From a checkpoint of a small image classifier: 2.71M parameters.
Rows from block 2, named by matrix and row number. Each number is 128 + 32 x the weight over the matrix's rms, rounded and kept within 0 to 255. All counts start at 0. Numbers have three digits each.
# conv: 3x3 conv (model.blocks.2.conv.weight, 112x64x3x3), inputs 22-43, a 3x3 kernel for each
conv.10:109136105142128124110138134200142146147102160158102103129080085140132162094157162131103109094160151102135180111140153153154112145046143207215147167190127135154087099085123116123121158122101105130125097131146138141123142098107178107120158130130107150119099134119117169178149124150153122101139159048185088119092103131066110246133116067107105116096131063088123140076125193117187182128185126111116097095101139102141137132117129111136117143088172075146173098122102159136120135120129097120107126148148127140160120152136086121100115096107210093111097110101123125124105131117113124112118157146126188127
conv.11:119100119120116143104129132151121081146125067154099115107103099094133136132134148097090128091169123118217148160118087169122087128120112083172120088209093122234128133133119139131128122130111092156113185168125199114114086130094148122077142111054085082144109074208114143183133113156123162122153121064133175163139128116136126085128132158120147110119134120125079136117123148054123142118120151115105175096141191120125131160125146107125161106134116120139125177148103101115119105156110088138088130138123124151107141142113097081127066147153105145117064082146088137119082143118056115097143191062107093104
conv.12:119138140108118113135110125129127103089096086099109107106103137114177165145113111065146145092168118094118109139119142142094112151045083109137144066073139075145153125127152117138148146152134188205131125156150152141136097127124088084041119082107071082111152255167134114080142153133161125133106113174178129157124041133087140120152177152125181180069122123133113092066103153142100104085127113145151128116157148106155134156196159124124166145063104117087103159124146101156091166142124159152154136118113143127129149135134140132140129074117107130119145129118118102110112117109134121117021056085100104101
conv.13:120111132141103127146126136044077140107162164192145130162080091118124114142154102200122085108101118097148098115144108150174097205157130135075092092071119057082171107113124139140110115146144126089074121145147101135111120108153105111091123145165155106140109122148123121148127089108105112109097111152135128132092134171091193181169139144096125148163144166137087101152086124115081075205150121159097108075114132153111081170137147097137144128118087126092131160219140126111092115105115076116192122108116128117129119143132185098095133092129108108138150108122122101123138134120095052159066114204111097117
conv.14:112139125094139127133130100107121122073082148106117090103119113115158091140131108096131175077140208096139125152172097086056101058114147101129120108173128136163071176113112150089135122120143090083137155113132193106112168161165123148137040052131061076085086063121146118115110136167102159173150138165120186176100189073076096112130136130106161155097127120187099092105088107151132153121100104095107096147139124105141116105117130118101114156182135131067084098084091121124153101105143125141128144156122126110102129124111113074090171054037185180070132116109121108132246163109084121099122172129179189117
conv.15:145113098120106142106136141128080162129063151139114150143106136132090104162184158158179134165137162100158164079107141062154161120135174160162098161094116138104136118102072160196121128129114183102117130163163075148197102109083069159207045104133138175097192201045146073014115130049140131148106085151131129106125167141138124111128157101145116120164136127127141089123146108118122041141117114149167118167113074139115143158164119129117112128121163132105125152152157134129109131094135148069103129131133126125142116130131123150124112130137150135108131129160111116167186126072119112150096123141141120131
conv.16:131106158135135141128146151139090125095117149109122154112131150148115134127135128159148100174108166152114050168115059102135098089147179131139127128126128118114104148111110180127116157115084134129160077115147145141105175129080110207083103156116118130142186143130114086086139136103123159124150148185093082065115130194108170117108104140134080125135161103144114134148138135116133116143164157139136143113122145142110139132107131124084113124144214158161157143140083128116076141105101163130157113129130100116145131127129146170163118051171133068147122099154116086136080097143110126116116076164143190112
conv.17:086106135097099134114113161133120064156104121176117132101112153127118111174167112134111173136125129154209136129112111139136108151162137085128179086116171081166181088143096130142127110140114128130121126146160126142127056165131108173084052144080133097143102115137086119125102183130086182080073249100126125145131084098142167134163085118150104112162185181089094103110094105052095132098113145103134132069120126140147153114142122112152132149134147141137160068122095109160119142152076121172088103113130115137137099116115109122102152132175136121114128153096099123098099128139127102106181137123149148148
conv.18:102134139116113124114111169081087150084090138058148213144172149139149106137130136163182077179155095164095067128095164091105105095134137122089091175108099129099107170187155144135158124136133128216160039108140091161147170124182094045144148106108191206160186111105104069119113125169143137141174131113119123112085132118116146136129138100145170120123130137133124105178138093149146096159109096151128108141095135156122120131129141092081126137144144179115148125119121180118132146114114112123082157159135137113140127124143203141191141074084149089094109108158145116088118113105137123117125120166140163129
conv.19:129119129116126131127123127140158114157136080101089110138072102109098109109145135152145137146114167128146119130124122124123154139170102117096078114184120125139125087136161103159128133163124111116083126128136117123140153208147085110106199189151138093137134113132084111115025143134094184081125135153099120099063187178105138090109111104087121148140179157154110108060096138167145107113099106109168166117098117118139174112157140114107117049075102148126135071120130055174157102205133162109113121103140111125122124110121118150114105109133122149143092133134098111135088115103133149111122108120128161118
conv.20:128147132122126133140140162089123155126101140153123172097178111090185101151116073153167164129181092094117092183114153114084161044153192146185130106121112092098123157103137159124133161184200204194225127156117119099113172155137083115126186137151097128091158091076190126122121105084124137141136103090117118140128117102170167139101154083128109117113094173075128090137133076094049104170137121112104094132114118161125096123144124105129128116085112075109088190202114134073102127109166121148154153136132120144135134138144135237132144103134086153126133128153107107123123136133099171197165147103097127169
conv.21:168125146118115132143127124084130118068186102111219056146130102102151170164082137102127092046107132094114152131125096128123162144128146171176167162199159108145129182175124130117109141130120255175176150115139106103089144114121070095141062050112114154118127140077133141117161120132164089128118062128100136112122146113124117187121157097070078126116087124119107126147138157156090111152105200149139108087110111119117165125126102127103111217118116221112088210072174167180150105128122095100112112108134118117120126123127125180088144165133106180105116153119130123086123168103145218094077135074134121135
conv.22:127115105137114112140136130181127109181136109146135198100130105130111130170120113103180105119178131102126123096125141093147115151152087108169121145158145118158155143143146150132127109158151131135130143155082107154112097146131126149158151142167174163116114108099073089109117094148088115176113138127157164099170192102143094164136113085088046095131096134164101124169068156154134159140165126115142154088115122146136125126145143089127142118205126169236160066139081130115145107079140092085159127140112149136119109104120148088122103162133164152149099127104105112099130122144151147128087116145132145147
conv.23:131119134108132145097130134145147080104129093075123126107083106133073122141195118136142135173128140150161126139110130128148140134159127100123137146126105134152134120128103113133118098159145117120193134124136142158142112096057104097105164099074110120122079145141103189174116082149108139129200098064093148155131134139158173178117116139128112111151170141112154255135104157089112085093101192133138163128141096146153162126151147130101110075112139158102119161169105109123128110196140200130085118120139119119153139146137098143139148105160163136121115125177108132120111112099115159171170138129139121125
conv.24:126119157115109090106139120118119166147083162127086129156191127181153092143133086188139094136092098068076102123052140120141148073106120139129193130124158118100138114041099153134132195155128162138157144169131086147119113083106137152113120140177145200140116095108148119145124135139115209133136110072109221119088189098060128078170177139135158127105080117044198138079099089162106096109148131165125176137138163154130128118101144140155150093155116133105129188133124114102109093126140134166150108115136125103107129124093146098109147103131163129115111087114158123125115086099153142079103137125103137156
conv.25:107123161113119105126115120114102112136098093137102126122159104133102119137132096103101137079103133089139113082104117088078118197092095045087138104124098113153126162139152159150117108135127111179174142153123109144140103088105156143080161158117224255082081162083065085068112064107138083075109159125072061113162110108100132140082167188083125137112104098066152124128099077153144136124208106091184158070100115175206105104181186107134113126154155149190172183100084214163112189166113097141117123126113123123111124133135136122097102140154132069109111092134129101083130138106060074140112044080127168110
conv.26:120115142105117137130103142125168088135195105170149157137112117111133120122111066102139093105132114087179142079060095108124136167112104127138115086141083141159076111131158147161152119095146112094107101062105132163175087100151149135138135129083166133111137184124111118076120211148192091073143104143184106121128082098120147112098138135143177143113170096161156115167109126058101077150107097150090098107157103167124116100118111136112122166134110110094119186132140162199144152168082122118075116114154106127133112121136118089131114115100129135070153168159117156104166134084126136202144148152123128139
conv.27:129116093127144156125178158107088074098106136106107107145154071127167138131112101218083118140074127188112141100128097146127170157207195141126122175135151134097170089119160142131168138100177137115161107143180103135160047063144087151155134164134164236180187072048137078104120109194134061122141097158120169123073092133119130138171134118127074100147109087080108170131167154139120104138209151157125108144066101141166149108108136086084134095157159113205125106099187183148195122089122094105112132130125136141124123142112107135088155169123168133143140157152135138141137113135073077121118139115133174183
conv.28:137124126128104100142143157103109169081115105128138086174177175085056137094112134164066115137080126137144131148089093194156091154144087116122114106138136088134138189123115216114114181098124113166170111180128086158105125196114120120144207051095189128134140081178104094165095089136112081174171095186066107126073071112070134164156147143068075098145147149100124136092115172129098092126112127150122121133128135154118120168159139121141149108061066090120188127162174137098075157129097161124111128114101135140132115117110126124192085107139125082110147120102125146137150075083097114135124105135138074129
conv.29:140144123112144144161110112176084130146111154162116126118116112118145115125088144100126113142136141132090185042158117149108112186180106107105112123135147117095177123109141126102118163121085124097073088121133142157135053121124119120130099193143121135167124130108114104101148101167170127150115133137212167103138122106085126154162182132142112124152102173104085107104083068148145043111133141090112114099159095140139136131128119140116086103145097065203117114065188116109167133097143112139102113120109154130128099125139115087152135149136133193110131099123155137113128182128165105093168077096102142099
conv.30:118106121092131150103132166078111130105119130167153183149133110116125131149184111116156072096152115132144103088104044121113114126103127209123186207133173194158145156124072135166165122125121123107100150108089133157181125098061092115128120051099129104115104132138114113147144130109127116124139148108140102167118159152160162152141133110188106073140169100115036120143116108097126142163177210130175134096143141114078148139116095109127117179175158151121139107097141174123185122090162128118097169134113129122131110125124131137126118101083117108094097094084113093092154125120086110106086092106118099076
conv.31:114132127125130079108129110147131114087173116104182110121119172163103117154123111118120185107095121100110103117152205146165101095204164139156200124183191137138141137170181117132138158153169113123133090116091132153108133205186098062046206170150080138145122103121120075111120172052147108114112138113170149100081154131143092065094132154116109103099084092168130136190112155138091134091156148129141168166149140074139148124120134133128122185098156152092132153072138106136113137118099142169143105136126099121105122091133081135060079066158069102150134129179109109145099189196180205145105134135120166141
conv.32:112151128129107104124073137144075103122112108132109119121154111158139122119155160162126117121126115108145127112133115151072160251118088174132106113117114151153102078138126082138163134095078119105140120118091107093201106120099085157195128092099100134113084105090093112096133197131113182094119125068168155068157171156138127126175180114117153115096134139146178113112138106047061118119146111104105101104104085102117133129138110139133115153114095183116140120153112112157117088144152142140104120116109110116101101124110157115122180118133142139139114085116137117166183125135106105129122153139228103114
conv.33:130125120107125140152101127175087081130087110122123129200152097138080037168148119172175129100121115084136130099089177177172252167129194121150118098120116122109134144133103135128147115101113157125063163166156150156110119220171114162136121047095159118054168097020196177120140193125110125105102122110131136098109106119135101134143105078133125055150125146105096149122145115126099125139141109124123083109143082130149148139140112154164154176184110152125081133155118114128187098088145155161169132129138110103110109120138174120137136136082160138103142141106136129104127132128124116142134131135101089097
conv.34:147111130175131122168116118194122080130111066084109079095097156110112152144116107101165122122120119173174173101102144120072096157146172137186151117163164132141191120068179143083122144116117170101136167094163167116131132038218113109139080108128110099128095076135109087129129098161109103051125132121085132163133097152151143132068138120087171107170147065063121155109112116152090067101131164152099119156112149131123146133112175139116148151098112148123125140098118129116190131126128076159159112135138118139144124108130138120104138147107142111095137145119138149105133130108075123083127140107113093086
conv.35:130146129111137135129094117134089087119112130156136121164084100106154149109118157105124177098198222116124205085189176052175065075204090101145143124151120156136150140192173074126070140156101135178139093124102110088096102205175109131123139143104137132116091164137130132125103177111133102126197133153075057074114078146138142144134124161093121137104090151186148118129125123189139112127146130107137136138132131127129113079133115127111130174117110071142135123124132102165102096140110136147125143140123142137112136137101069120219116118177110126126107120164115123127113127129146101128181163206090121120
conv.36:155113135152115103105108144153113078161143116145177139175185148114154125080146102101155171120179096139132099143118102131121157165172111172150126114149144128146144177155152081093180152139126221172126135171144090154182170116116126092144215138149123126117122130101150112118131064130168122143104097087143130105074106110148177083116164146122133105083119124074090114121124128080100088117119119129102105139116144127126113130088111158125126153137096123130114132201117097052117133121180122173117150116099103107115135123117146203065157199078100110201157145059164140099172163176112138117170197122130110070
conv.37:135143156138127131126111130188128076180121105111141131114156074100123170067119156110127121108150146105106145166133140079123085051113119098136076118118129111113150128148181130130126135145125156160132113104221125091105184107225134080092066169166117124121133130111142104101201061145128149103135135152100156037126139124144086074093130151114171179177105107069123119107129152120113089106109120114135135136139118112112135166149121189159139099168063148123117140191108156107147168151133104140179121126111146127137119114121106129123105202101175176110159134158134148134131163133142141183085190124114151177
conv.38:132115111098122133108147169107128112136112142119133109069117149129148068104176124106133129152159095178121155098145144116075182176131085089134153103113093114120113105135133096116166139139101066130210032190181082101174081145196096124153154135079133122128093120170131131152183131130115128080126154160127142143091124122082116130086142166104161136133187151126125152130145134098092105094102139131102130128088158140115121131152146064101170116078125079110109126102115132152116131140142133158125104113157112157140105130118124147187163083211151132137132158168166089180126102111144140183173143163111121154
conv.39:151152114090141104147136108119120205116133146115097159104108112107151134163131100117160110093188072115153121195131107148148118091127150140125083178109102133094166202141102143110102093158107115107129150155104131169082114191075174082118163193168142133141135138141100125141145158094184091131166137155135158162157142153173121114119154137142146089130134124142124144124151132160124124116136124140135135126116143133128152159166139147157151152105133099111120119107058179112073153154159076130172124107120109123130132121112075095178185094094208073140105113130140096147145096116101145118160117111153144134
conv.40:134168094201143111135111106119095136139131110130106112183167096194120120122143114119126085151164062113195077112117164106126065163132145139157067138128098106109112123156138092151083133138110136215115147210096123091079170144139147111118138110127114151096107153130114164130131074130135099178166129149114156160096087148119092134118117106143129113116153085124133111077081120065109122093127103133183139112150104118115120119149132108110087075114087138148113102114114158113110145138154110118146152121094152124116136115117111146231082165172127142039086118162089155163124128079117046146188120165157161119
conv.41:153106115159102116108123080143118092113157135074196161129193214125125130160100114114133201143106170162119110129179113084040104097130161120138139067107122078088137220149128143116134116143138160113151135081132111145091171147170123086107093146154179149142193160141121137085125108145113106171166085108104150169143116181078143130114107154156108114114128110114142194130098156158083095142148130191171115114092146147129151137123114119140132142085090149143125126121136142109117115114129140118119125114129110113121102123131216188009162227081151122159169122051188152088114129134118169091108157157107163136
conv.42:118113124140102103116100105124092125167141117139146127159154144087100111126108098109104108127094113172149161081086089125102070127173151148140090103121102103132129092105098112138149131110130156113167131120104140146136142082077106126161100120102118195199153171164133120115137093118105117141111113084137139182071132154142110085138124158138149119126085100107094116100095113084100115126130141157155145133127139141128141148108121156154185133111123159151102144145119165149092156160144091088078153135124124117122120119143138161097163112056116128120133099107137131100119093105119039114172168072156188108
conv.43:141122122117115120082094114160154180109109159111085102139118110123162128108126152132137190103148150111110094152126098126088128103108099104146149100152121135152154164145117113114112127102131146139084143161140084063118130127092116084104077157151131139111151161136171155111127106151097128128106135120069119142080082179116147176141125133169152124101151135099117073100133059084133134107119116110127108163154080114099141146155124137125119090173147090148188153129189130124139106097114102079066127113111124138135109108115089097099144142120073118158124128120114117104133128116182162103106090147042066120
conv.44:126149150091110159127115105122123129120127139146157094177140105130103107127110158138107123123106103103125159063092099126102137162133102138118133081087123084077112061106103113119096131128102123122128114136178140125103033116146139134108150126094188168089115140123073117194117136152112118110115130133169124119153113084157131140184209135129132150091086164096131099157128209172110150134135108124143144096094125137148116038108147110087142123067064157108099099122121106093133129137103122111101130120110097123121116131120182136159112097174081137104121123134091104082102131099077127190141106115210073108
conv.45:120110108124088109106121118103138134131102126177076130177150159141159141133136100170136173145112143179124137121105148077064115108101111170148117174166071160129112135133128135097139155125120135176141097068113086115138133076169088068197143142200131091131149152162156155067130090179177109151149075165137140200099145185111169160144114128098138114117119114180129128168144135126154133127116126139144121119162161118127118130123109087128098120167144142171158144155116149102103160117111131105137109118129122098097123107091152142127140138072141119108107135117141088118142132095096134139059050097096105114
conv.46:115114132141133123131136139134149121145108130102171100129053078114093134133179113149109173141156115117105105193153123121074092112102113104093113154165116146152135153135107135154090110114114131158155164094099120136121089106121140125090110085133155143091097164200106123089107149134124128082125097123141136051147097085133091231098105093086075100111138110152119162133067139066116161135133150115137150147132123139171133102143154119116085164097099170099156169173113123129079151176116102095122135119141155136123130138134133174128165110115127108153125142115100114124128152156175145148154058096105127164
conv.47:125143149102095146103104134100134112162105119118114149138135095138123114113123170147089090060117147094162133113083157108055098163080101160141160154112097123094107167132143122112128113107142183169181089074118106116187176124117138095101093152137119117105131139165105122169094132103117147088116101125108160053143181118067149131107132123122156148158120106081116146064132139124104081143127137153128104160108106115096130160146147138079140169148178129082158171148174101088147091114138152140178133121134120118141147132146137134138156088093248119075143113136211140102154062073104126158143123132203108104
conv.48:127126101106133116134139143152101183104105147160114154132141156092133140110206190137101103142131074081154139145107118085050118171144130172163139151154141137166121108095168102117116107156117100112145075112155165151155173069136202042102246096161138147131111147120115205186140113110162101133143136079137121162149113146165117172116098126147119124114126122103166113071164080079123132111155110117154117118156141101120101120138146161164160167183201122171139112161177113119125116132124142159105115113095121123092121118094152152124115140122172135114115101130111095113135125128104122145090094131099116116
conv.49:137153120131135114105132097110118143141143128129103115127121115133125082146086109139217127151119118141103107119105065052137116054168180131133146106127127121114121192144082155147125069186142164086078111100091102152112225073089112106159007153165150155124183167089137130106238093176194072138112106125079108089119101104093091121130155104157083066105116124128117149102107134122174187135144119134173121106129131104138132171221183158171154106095106084113156115146176138109108154130125129145129127135143124141124122121125116149086116105115097069104109124109123117131083129123130069155089123143083126136
conv.50:139135131139099140138110119073087139127087113207139119141066091110098136127118112145101074107080176110095131064206167170160020149064035105102171106119188145170158125183190175110083125090098082113166173155185183135108163183220166092071148091097120102093105117122143140197113133103093104138137191112127095166147115166157163099096119105098111157149136160127159111089097140065119138149137124129136144110134186135123114131134114117156155154156137108136081162180097168103064137073100112162141145117122102118127138137125134101123122171058175135070124123100116079104203141084126142136098128131159116049
conv.51:104117101129117145119112138141111110142111095157110100147112132086113138113111139213131090110094122086076122102148116156173040120092059134135118135136129110124073108145078077162113110118105123123073165183179173125135157115145155196163127115095156112173147113100134123116058099112094111108090137117046057138126140205147166134076092124126087126153120093143152161171186167118116056116126211180137177138135084162202193185123161167154114044097158139185175109119116056169120157151109091116119133147115146160134132140144085098102116151169156225055117137132105162154187115067104119128119142136111138092
conv.52:114098116144127097114084083119090085121179106208151087133167121141107100111098120120092161095157120106141115241160153160063081199099162145155156136194143118195143172122160109075155136098154201239212200200085113092042253212083129134105141131128113067116094096160105133169025087105075145094121155136113095071100158150095118125100087142088115135129168154124158177147152192134134176148123108109143156108096164129115133116149138093101123161126106080117101071074142097065148059101162123145164119095126108127126145131132114137108101120164144131103114133116095137155109130095115087087099107116113094085
conv.53:125169134121130137131137164095102148086111176090110206137133119106077084157158114100138136088092127124161164043117133166188156097107056118101101096054090132082108102113112143130156175148095102149128135142091175197195091077092148157118168137081118105107227111122176190125110064117134137083104081094197125097081069100153169125166143114098115098127151194108057112216117025246202096133104130218166085194170133140122109195167076140182132127136117119139197109155147125103165172154113141121081136118124124128144124124136083189189134125113145132145129160091116100130103094159104180156091119069165105111
conv.54:135130122151111115144121090161114136129109094126103137142177140161105117109083110080165111120111161161130095115161150097131092157138024128138129107138116154145132131141166135107121149137171095105156121157138123109116130179174125100067100166116058151145079129189079162187160114113128126145139101102149120103127157064141077102119135130147157165130091101101102141149083107087095116099109107109107159071174205095083115124119171119164162127175115149111096159139146089103078103161107117188134130151121152108116140110110119160168110139116189128079104134121088098095121109133138138145155032070164127125
conv.55:129126112106104091151161106113186124126198081184206166112086100130120098169165139114170121162136123100125124136191180100112175116119153095126121108108126103122173117108116096115122113106106163146113143168119100160103097159137087122155116159172087094100177146189147136129115147102103111162118081202122146136142140153122118151124125141168155154159146165211087069202082108216126126095080088128096139126125119112139148134157161120123146116094175127116191130151126061120101079140117086108109131119130112114141131113105089105099111138110062180162102104109058115113089137129175123126150137081145145168
conv.56:132134108134153133162181107113130153115144199143162168129104128131128153131110140121154121102143175115130131111077210138166173154133089150108130097103150129081151142120125162108169112160149070124131127145085154179141187153131191145061083100151148158123145164132102120148138093164093123120146139168071142116094150126105137155143143128124128109098134087109178121096129076103163105169125130116104132110083139125120139148124144105119151127166155119122144110189180094118145092123175098108172111155134121133101116121116119078086151082129187115188152068154138089161094075127171150107186144060202095149
conv.57:113151154104109135138118120122114159192130119154119107111149147096139092145141155083168147086160089119114095236146160156078115088120102180166089238162116172147103186114168111064163098103127151170147175149133128089160196148156082053150090092117075084091081142135135211224082121160154121146161105127176162114151159116170098144121146125084090092080111183084072092143133100132168230115109087125137064106202146075090135088113070122176147118154117115121144190156146104071135112060147160159145134128108098120126113103129096066126254089152255146133070095147123121099161116125139151189155095158105080091
conv.58:116126143144159126117111151155052143125108129123087113095141147138105106160156143107151114190158087153154138109136112087138171159092156069121115143115140145122135117142151095112094094079074099102127144153178096111145152121143137182118162081100112126073168184073135129092164132091192074095154083125145118131200077071095074110103093096184128092130152168139129135128149149069137093104121107159140124167176079135121109149137163086131110165163125186138109147139114182138122160140090173093068121138122129112114118135122111129122128100096152108092144130127117159154134110096103119114117116132145082100
conv.59:117110128137128116097143073086156165055175139087188090139133104138104131144100088155116091150136123192111133163090069077180132091115195125085119127138125097141176145082153126141131096126103103122065168159112132159100147090126166118127088145086178104089127106107144132182147124176124122053074129077097103124123131100153123165106139089161113161107116118135110082152088096117120112136138081112096099108127163135160152108125154106151141110206101105152105176101129124174147055117161107126119117131155125121121146128136125178129070093158091084164104167143074123139114126167117227153083082115122120176
conv.60:128144111150111092118118106156082127149117128113107129103107097145178150210132145147136157174116160245076147202207171080115138081127106143097107160147122158112103138185162079103151106114155168195104142143134062078146172194193047066171101112156183139134151125121166122123099117098086114118176142165088094087169195136103160102153168108166125102230213107118193083105193121084176099190162103154083106150156119164159114137102136117098116140107159144139145150144149130069151137082119145130128155164136118142135121127119110121157087142078140142146099140137100134137111113146083188143078189116042153110
conv.61:115134134140127129136130072101144112105131093132128124182119101154125128138134147164102098138111115129173125125105172141098141147124109140120150148132106089125113073158169160193121122098143151140138119108109195093228008102089140137169169072132138198130133149102103084087054193086101103126110079101122117115130117071110143141175090129094100109135164143024140117125180084134126113128170157138137139127083086139142139134142139124139125142129139137150096125048095072153108124137110122095092130143135123121119138117126123125135148111101172173048131128117149129139124114113154121114124150119191192163
conv.62:107141105133135122134100088087118153082101153142154132121118093155081148114115096144086113153109146143123106131195080110058110133088190147116137156140126159122095134230069064157085118141150132181138194150093114087087111176094042139120098151188103147117116164145134164121066190110048207121107181072139150114172142096095109138101103134101128132109142091157122107150124132134219097079099118102141161130171111097131123155166173122105127165115088152132113113172133055152140069197168112144120149118123134125134137116124086074138107173140139130169079140186092129161110134110141142137084123197117071096
conv.63:142114125163109122199132093165171139123150154154167153095130073140129151235108153079144059098131109190104098157105058191120202062100149090119115105109164162094110094137139138105136125093152126160120133166149181116063104073150216127097066178121066154092115172132127126142112125129132138214129222044107143165091120124086140153136147114131122145176126107089157081109117138141182149075123101108116112132128117099112137140132142106123120127150096172149097093109110128105182154167183087154132133138121133114127114114125122106125124172138126156165135141142113155119095144107077112058081159109134103079
conv.64:121111125096100097119095106108107137171133117148156130161155100078143155127100120138098086104108101104120104107138124139160142189135139131100156138149173149181173115121059103141072089132157123178153085086088181135089138090035115191091080135158135166114139136146116127135157108073166241094106144129120079123130128119118078087153148127103121160090127106096100095092143142107170138120143147117108149112137146091113108112091120098126138131124095157124102148155103169165162117168124100156169172140090125132100083122136115134094104126170137161153116119123111113103114161125125142151135151148128126191
conv.65:121124119147139119107129110093127102072151109155125141171080137142102117141098141192131097119117125107099151137168066128109126095120159104134138113127105152115101111165113139154086116131108106104114125133082063077138130134103123073121112119139155136110123114113108144152151123159193106123108116115134086094098142142124122170118107075123112149159171143124124116194116107164159126153126138145121147095089122134121110134111097128138136180130129118121152191123178105174132114137087148158113130149143159124122133130133089082090101146138117132081146142162114131081096109097139097090132122081093144107
conv.66:126126127114113138093093127121108108111138105119100115113122156107114182121139115112067142130104169142104121119092217071170123064118095098128170115128175151143109138155168171150104130134111146176169099120125125105063086090133171073131108162155113123097104113122126154122203124076184078183180155134165120157102069190101099174129094150101128137181116106121114139119120149203117144130124116080108130146137119131131112115147141134130125133108160095140171164103160177164099142150106119141189124099113101133148137120126129129108110144095129131071138186105080103134160104097139149112105169176089124113
conv.67:124138115114115118119133109205186140151150090135186132091133157139136113131123140077159128079115121132121164113160114145107144168095130089153121125153110115121101095065098122156158164145142093130128137154154163142097129111232147097148148110128138105147131122102151122117109138182169134182088062085213112092088140116092095099133132099156144132099110149160050103125144131134110113129070127097112125111094098095073129099093140131106164083100155106105139150103155127046111195115170138130093127131114121129127138135124131167121099155157159127123133155156158142118085125172159123143091148122113178108
conv.68:127162093129103134140118133142129131149140124100114085148129154119158133117152094152119128106154139108136155077115128095101147137185145164166137131165138100111121093173123152131125186140149066116096131140230148146156085190173096089114142152109088087153121154144142146170065195051166073088122112153141093130113140102095091117091153101148157069135110105119112152086098110108056136144119142109128136122123119107131169119096146097102136189133181151097144101127132095160153172088119170145128136139152123114127131128156129089113162149055163143111165160114158130125098115098182116124096120079110167156
conv.69:149125107106098152132119112129105141149131122142176118158142067184171153070060162106161101090121130127101158148057138105128185097168110148129151105123123093132114124098131089104143104153071203157092163102129109097144164117085101112209120113054112140097133128143154190199127149177142101105163091043201156120115159085139066125147164119132143201079109153130171058089128120086097157116125127128116117105142165116118103135161142133168162143064118100095071118083168128112196129123105185173050105125109115124130118129136183127124185113080124125150143095130135115137111140129150128120141086181092143089
conv.70:122138140112154140102119116132120181094087115082091091143129118144188113121125119054109139156095133218135159157148197125073077158068127125102116174094120144116114112160148087125092159144125058109138063151175099125148144170132082053126152138177138126126175153166121084154174125126135106128133158147119138085121082108116096083131168147132135112142114147128105132138138131168156174101108117128135164147142162118125100141148170099109126139072146092107099115072115111135168146134129127146146127111135099141138188178187126122122124051176177065097131135122140121156174155166101160102169150140162207180
conv.71:107144135102137116087149118120101154102096148099129187188099089077141165127154143169139202134150135137177094091221157147062035164095099148116164164137130145118104131182181121081083118093114136188212123109127018089095119169187097091108166148144165177108183154147170128087145146158150138138138172140116155122059123143132134106141171140154177132124138092146076110137138133143158127128093075190128115187135113122110092150118110143122121150106110119137108186204104137098140132066095124118150116139150130116114119126138100074076091114162083041108125114146111117163071060101128161149101097148085101151
conv.72:099120134091100132100124138119121140128170182200126111152124073129185119117104160127098113131143107188159214067096157212113092137148072155101095130129102140116087066151156096099138104090119109102113099141179092057032078123117122147121145136167159117110087138126152153144193145108088133102102106166153100142115139158121214147121122114125143164107080132186137093095113076078169115171142087123161116131174119129142118131117101157151114109150146087165146117145112159140105127105117124112116146127121095107108096132115127120093166128132151103134159155121112074114126110111115137100161166098080134181
conv.73:139114114140141125101140134095145107124159082146151133124114175115154122080172066101101185156125140092155103116174088162152151138127179099147139109144100095130142101066076150100158121143181119114135079135132118139215089110060183171144044161175159090128129125138104112109107104168147144143065062111104118148068122172095139129134128137136135111144121117144130159139147127124138137131111125125148170145130127134152131104137129122108132092087161135094158053132127153123092132103148031048164147124121153105103109148122153104123104140158190107117135123169127098128082095163097173172155107088171151101
conv.74:112112122106097138097133123132182141150168144130134086096138132116122101152181143103130121128126184146145136128126094113072059154095160131139139135141120153143123118142141154159138147127118124133114163163079079118103146110111135143068089165119107129117149118125129117158155153123104097091144160138081173153116171084101076106072120090078141223074107134118097105117078084134085107130142123128135093122085127118122133134144105132125149099237160126143055096091116139142126084099108112148113123149136101116112149148129120137138147148159048064104113099107105128128113174171117111085174184175143124074
conv.75:140126123109126137118098113093114174094120123152132121108149134142100126155123136113123137126130157125126130171083162081144124044147099109151065113117085143150121098115177138119134167113135114124195155102107135159121124144172117126148184132110148062060196159089164182092161143105104129108166113128087160112054130108112159103168138146145116146103156159137067089178144118158189112160105085199156073119157126185122082208146080105149114111165093090133093132145172189118150145166123132149111113111111122109105115105112151122125149134140117130158132100159105151123141136110181102114097152176118104149
conv.76:120128151140132136120117128139121154151106174157141167118168147106142098178089145110096094095136118130156165167108071145126113157110119125088090086104105114146087154117144171151092107127150108128220133155088125182124061117139095152064148144056100116131125133100145110103155125163142100192083093158110121193126189138123131094122121105133098093120107119081128147135131101137105120113093082127142091144116119126143125131131136135116122120136249142178118098177080181131096150128144119099110093105136143159132115120098104171171122119116111141138122138130135136147150130144126114136131097190158089088
conv.77:132170103117142105111182134109127158083125194112143190131094114163121099187144137116075115162104054191218102161145157130092133103056121094129113091093174175130152156144135148151158045107122124186126094222126089150108115186099156113115103069174120096193096112135118186150117108162091111110105117127107121154133139077162141095112112119123149081135158129152152178118104097133127134157140148138133130141139097144124127139161106156141114117152084126150106118121115140152135114091117133112117146125121143124106140139109111112165057097198107047219126126142118104199104127194155129185132159147131105158
conv.78:128134106126152103137153149120117157133098114153116172087083074130107141127120101150091115143119142140131139122114146078080139125094121136106163112151129134139110123157104149128117122095081128133117132127122137089101161162171113104177103089105075123075138100160163187140128088120081156136157143081128123133133110156166159113090073086104135112197192133124098101168194122072172145116113058108151128149160146136122122155151165125134138140144152154176126115054067108078129147142124135152114141139107136129119134136121068125132123159131211150118097099089133130095150110139151137106112089121130132157
conv.79:149133145126095128132105138090117112054111140129162160166103148113178112137134106124158109162127142148120126131126101180032101196075189136071108102132105104126110125110101107116100167099144120083110134087105125170127172112116109097145167143145081138079126139150109078123145132161100131101083144136117127102051109073069019059162150102146134155108053139148127096127131146121158139156112148164151130156128153135100117160136158178189187075042092144096129092151108175125100123112124100126156127133138138131135122134152133103139094135137100133153136151149131142136153144121129149167104123091114133123